Weights of a small text-conditioned image flow-matching model.
Model: 7.52M parameters, 32-pixel images, arch uvit, text encoder width 192, text encoder layers 7, text encoder norm layernorm, text encoder activation star_relu, text encoder moe top_k, text encoder num experts 8, norm rmsnorm, activation gelu, moe soft, num experts 16, patch size [4, 4], layers 10, width 128.
Training: soap at rate 0.0019, 16600 steps, batches of 128.
Data: trained on rendered rooms with furniture, 72500 training examples.
Rows from block 3 of the denoiser of a small text-conditioned image flow-matching model, named by matrix and row number. Rows with one number within an expert belong to one neuron, the router's apart. Each number is 50 + 10 x the weight over its row's rms, rounded and kept within 0 to 99. All counts start at 0.
Before each expert's rows are labels from the 100 images, of 14976 (inputs lightly noised), where the router gives the expert most weight on average: "responds to" is what is common among them; "peak on" is the class under the peak. Only what is clearly more common there than usual is listed. The data: rendered rooms with furniture.
# router: slot weights (model.blocks.3.mlp.router.weight, 16x128, trained with AdamW), inputs 0-127
# up: expert up (model.blocks.3.mlp.up, 16x128x128), inputs 0-127
# down: expert down (model.blocks.3.mlp.down, 16x128x128, transposed), outputs 0-127

# expert 15
responds to: floor: plain
peak on: floor
router.15:43 45 70 35 64 60 33 62 33 53 52 63 70 52 62 41 37 43 45 63 48 55 53 59 61 52 30 54 40 46 35 52 50 66 38 47 49 53 59 64 24 52 55 42 38 57 34 54 57 32 31 35 48 44 66 43 35 56 60 64 54 47 47 44 59 35 55 51 44 59 42 54 67 62 55 54 62 35 37 35 46 54 36 47 57 46 50 48 48 50 47 55 54 56 53 31 44 60 58 47 38 51 50 49 43 40 53 60 60 42 50 66 39 44 44 28 54 57 49 44 45 53 51 64 41 64 54 58
up.0:48 50 48 55 61 66 54 63 40 50 36 38 49 49 49 49 50 50 63 41 43 59 67 46 57 53 45 57 49 39 61 46 41 39 49 57 48 28 56 28 44 49 31 53 59 61 50 48 32 64 57 37 43 50 66 68 46 37 58 38 38 55 47 49 62 56 59 39 43 34 66 46 63 31 63 49 66 52 44 55 40 56 47 41 32 46 38 62 29 50 68 57 47 45 64 25 56 53 63 54 41 62 52 62 53 52 59 56 43 42 29 70 43 54 43 38 47 52 48 50 33 47 58 42 57 50 54 51
down.0:34 62 55 48 54 44 33 71 53 47 65 48 59 50 44 44 57 42 45 47 26 63 50 38 48 51 56 46 48 40 49 55 72 47 53 42 41 52 41 67 51 61 55 61 47 38 63 54 56 33 52 60 47 43 42 61 64 54 57 53 62 35 41 50 37 45 60 63 56 63 38 36 59 47 53 48 50 56 54 40 55 54 36 41 44 42 60 59 60 57 48 56 49 51 42 59 42 47 57 62 45 56 45 41 59 57 49 42 56 58 61 35 60 66 42 59 38 39 41 24 73 50 46 76 55 62 56 23
up.1:65 63 45 51 55 57 71 46 46 50 77 38 42 36 47 48 47 53 54 47 51 43 43 49 33 45 36 34 53 54 58 48 62 52 58 52 33 44 49 52 56 44 72 66 58 51 49 36 39 49 41 45 53 52 75 67 57 59 58 30 40 62 48 49 39 77 46 61 67 53 54 36 62 38 49 33 49 48 61 34 60 58 58 46 54 52 50 42 59 52 58 49 49 47 57 57 43 50 55 50 53 51 50 51 48 54 55 57 33 62 46 59 53 65 37 39 48 46 39 38 51 57 53 80 32 60 44 55
down.1:60 42 54 39 30 66 49 39 61 50 47 57 42 45 48 66 62 60 52 32 51 48 66 39 68 54 58 44 55 57 46 51 55 63 49 50 51 43 49 47 61 50 47 54 41 65 73 63 29 45 65 59 51 57 41 53 64 47 46 53 58 43 50 49 59 38 42 55 31 46 54 51 52 54 41 63 52 53 46 60 46 49 61 61 57 43 33 77 31 43 40 44 45 37 56 51 56 56 41 60 56 63 62 72 49 64 50 53 65 53 33 37 48 55 62 38 59 50 51 52 54 53 36 27 71 42 61 53

# expert 0
responds to: white walls
peak on: wall
router.0:30 48 54 65 40 42 40 44 33 40 58 38 58 46 46 33 65 47 53 54 46 41 52 52 53 59 56 48 29 50 49 47 48 59 39 54 59 51 48 71 51 46 37 23 56 63 54 53 55 60 54 63 55 56 35 49 60 55 46 46 42 62 46 42 36 57 37 54 51 56 66 46 42 62 53 37 44 53 40 48 38 50 49 48 50 57 37 53 45 59 44 37 44 58 69 52 56 57 52 44 68 56 62 46 38 57 43 52 61 61 65 59 43 70 24 39 51 54 40 16 40 40 70 50 46 45 46 52
up.0:59 55 60 63 40 63 51 66 48 56 38 43 47 28 58 65 54 44 54 64 44 47 44 39 42 61 57 59 54 39 62 58 57 37 54 28 59 68 50 23 60 59 43 54 34 53 56 56 45 44 46 53 55 45 54 39 51 55 45 38 57 38 45 64 51 43 49 52 66 47 56 38 55 57 57 48 54 38 40 45 34 53 48 52 38 42 42 56 40 63 53 45 60 43 54 44 39 48 53 39 25 67 60 58 56 49 31 45 52 38 38 66 58 43 59 75 40 50 43 54 44 55 58 46 40 29 41 31
down.0:52 55 56 50 44 41 53 63 38 54 56 31 70 55 50 40 53 35 50 44 40 47 49 76 45 26 73 58 46 30 33 60 47 56 25 66 44 54 63 55 53 44 49 44 72 63 48 55 50 41 57 51 43 60 59 68 46 50 60 62 32 46 47 44 53 52 43 47 50 55 46 48 50 58 60 44 61 62 58 45 45 47 56 50 46 51 41 55 36 54 61 60 59 56 54 47 35 58 41 61 51 48 41 47 40 53 58 65 53 54 47 35 36 63 33 42 38 41 47 53 33 42 44 38 51 75 33 51
up.1:58 62 58 54 57 51 62 58 60 44 57 49 45 62 38 71 49 52 62 53 45 59 60 48 50 40 49 52 54 56 61 62 59 43 47 70 62 66 57 40 65 50 69 59 57 53 33 36 38 52 55 56 54 37 64 48 39 65 62 55 41 57 45 31 52 26 61 46 61 46 48 40 27 46 49 48 23 57 41 62 51 55 46 45 44 44 55 44 49 44 42 58 49 68 42 52 60 45 67 40 73 36 53 55 35 50 43 40 43 40 46 39 59 39 62 37 58 57 58 52 62 52 40 48 45 49 62 66
down.1:36 52 47 59 56 46 46 44 48 60 38 49 53 42 42 36 57 42 45 51 55 51 54 44 56 57 59 33 67 56 69 37 55 60 63 53 38 35 44 55 58 45 36 68 59 43 59 37 50 51 53 43 45 68 65 42 57 52 40 46 78 48 53 65 43 61 38 47 46 52 35 57 50 39 48 58 64 61 43 66 63 54 68 63 54 50 47 48 50 38 49 50 50 37 52 64 48 45 31 50 36 48 34 60 60 27 60 59 50 46 52 49 47 72 40 43 41 71 43 56 47 50 56 64 53 36 30 38

# expert 14
responds to: window; door; black walls
peak on: window
router.14:30 61 47 55 61 61 47 54 46 40 50 34 48 55 47 27 51 53 60 54 58 32 43 48 55 50 45 43 57 56 57 37 52 59 48 43 54 42 47 48 58 41 47 48 64 51 62 44 45 60 62 61 58 64 47 41 53 56 45 67 52 59 58 30 48 43 58 34 49 58 49 54 49 54 53 50 29 49 40 51 36 55 47 51 59 58 35 61 25 34 54 44 35 42 68 51 54 58 75 57 78 36 54 46 33 55 33 44 51 60 68 38 49 53 47 38 49 55 54 51 36 34 47 41 67 33 48 57
up.0:44 36 67 48 52 58 28 64 60 62 42 61 44 37 47 45 43 48 34 58 64 54 45 50 61 42 53 50 47 30 58 68 53 47 47 49 42 55 44 52 38 45 51 41 48 39 53 61 37 46 72 45 43 34 34 61 44 56 58 60 53 52 41 45 52 51 55 54 52 35 55 44 51 63 36 60 39 38 66 59 47 48 60 53 56 52 54 59 48 44 48 38 37 41 73 39 56 41 45 42 63 42 50 45 65 33 46 55 49 47 32 64 52 46 43 64 58 48 27 54 37 40 60 75 50 76 60 49
down.0:60 41 59 55 43 45 42 46 59 43 61 62 51 49 56 45 57 45 58 57 49 45 52 42 43 42 41 62 39 59 38 29 38 49 51 46 59 46 56 52 53 56 71 65 65 60 36 53 59 34 43 48 58 52 51 52 42 34 47 35 41 49 55 52 49 34 47 55 52 58 47 51 45 57 35 70 59 60 38 41 59 42 50 40 52 41 65 44 56 52 58 61 61 57 64 44 49 47 55 28 21 48 51 59 26 58 37 46 53 28 51 51 44 55 62 57 44 61 52 43 55 32 72 30 29 44 54 41
up.1:54 40 67 71 48 52 64 63 58 53 54 48 41 58 47 63 48 54 45 34 45 55 49 64 64 55 45 51 47 57 55 66 58 55 43 33 50 62 34 53 39 64 45 60 48 39 44 54 40 44 64 50 42 40 43 46 46 44 53 44 39 48 50 40 40 45 53 67 35 50 55 33 36 53 57 52 58 57 41 51 59 63 56 41 52 36 56 47 61 51 48 70 42 53 47 38 55 56 31 64 32 45 53 35 51 54 48 74 34 49 66 41 39 26 58 52 63 44 46 54 47 42 57 58 36 74 28 57
down.1:75 57 53 42 33 59 61 45 37 51 34 58 50 53 50 59 48 44 43 49 62 44 52 38 37 61 49 34 46 45 74 67 43 31 45 58 49 52 46 47 60 48 59 40 59 63 55 55 60 79 47 49 67 56 50 38 62 64 40 63 61 65 59 47 59 29 51 33 81 56 52 54 52 48 53 44 45 45 56 73 33 54 47 53 48 41 47 49 50 50 58 43 41 43 70 49 55 43 49 56 45 52 54 45 45 46 39 41 44 42 46 41 50 69 68 50 59 55 52 63 45 44 48 51 68 54 47 44

# expert 4
responds to: black walls
peak on: wall
router.4:54 52 59 52 43 40 55 55 39 37 38 44 56 56 49 54 43 47 55 47 40 39 49 70 55 59 59 51 54 61 54 67 49 59 34 43 50 45 50 56 68 40 35 54 60 50 50 57 26 62 59 58 46 58 26 55 48 41 39 65 63 51 25 65 37 63 61 36 41 62 58 48 37 45 50 33 24 57 38 56 40 50 49 52 41 51 43 48 27 42 53 38 41 40 64 55 55 46 67 58 57 37 49 53 47 48 45 42 50 62 58 39 64 64 58 54 34 56 36 49 52 40 59 47 55 53 60 61
up.0:41 47 57 50 57 41 34 30 58 45 45 58 61 43 64 51 50 57 47 55 53 45 47 61 52 73 51 53 57 43 47 39 39 53 44 62 43 42 66 59 46 52 71 52 64 52 56 50 60 57 53 45 59 48 41 46 37 57 49 50 58 49 53 55 41 46 44 66 48 42 57 33 59 42 47 39 50 43 46 53 68 39 55 58 54 62 68 47 56 49 52 62 50 40 38 39 50 66 41 51 43 58 57 28 79 52 88 53 56 60 51 33 42 50 61 67 60 61 34 67 54 34 54 54 54 58 61 45
down.0:57 46 41 55 45 63 72 58 42 40 45 63 43 40 53 42 69 30 63 39 41 45 44 48 56 57 49 47 46 47 73 38 48 51 60 69 52 49 62 48 37 57 44 49 50 46 71 42 55 56 40 41 34 38 51 57 53 67 51 64 37 56 45 52 35 40 54 50 48 30 49 59 42 46 42 58 71 36 66 58 25 46 41 41 58 47 62 49 50 51 44 33 61 58 63 61 31 38 46 60 57 33 44 51 48 44 52 52 59 59 46 52 64 48 59 53 51 51 33 62 50 55 48 56 55 27 41 50
up.1:50 52 46 45 39 51 46 36 63 65 45 49 52 43 34 49 72 53 58 59 51 58 50 53 59 39 50 40 56 65 41 41 62 65 44 48 52 66 47 47 63 25 47 43 69 51 33 51 39 49 38 54 71 50 41 48 51 59 37 53 39 69 42 55 58 44 49 42 51 34 42 51 40 47 23 40 27 58 53 56 55 36 48 48 44 54 59 38 59 52 60 56 69 55 47 55 60 53 42 58 50 64 54 38 55 51 60 48 56 62 50 38 40 36 50 43 49 30 52 52 38 48 53 55 45 73 69 68
down.1:44 48 59 58 59 52 44 54 61 45 50 39 36 51 39 61 47 21 64 66 61 47 42 58 51 57 51 58 62 38 64 65 45 35 58 62 46 46 56 66 38 57 43 48 43 55 46 54 47 57 66 64 48 53 41 62 46 51 51 61 66 53 65 55 36 34 53 37 49 38 59 43 58 57 27 53 68 46 43 52 35 57 47 38 45 77 62 46 48 55 46 54 43 41 39 53 52 47 34 64 61 41 47 41 39 54 44 54 67 48 65 64 32 61 51 49 49 49 68 64 51 48 43 45 67 42 38 54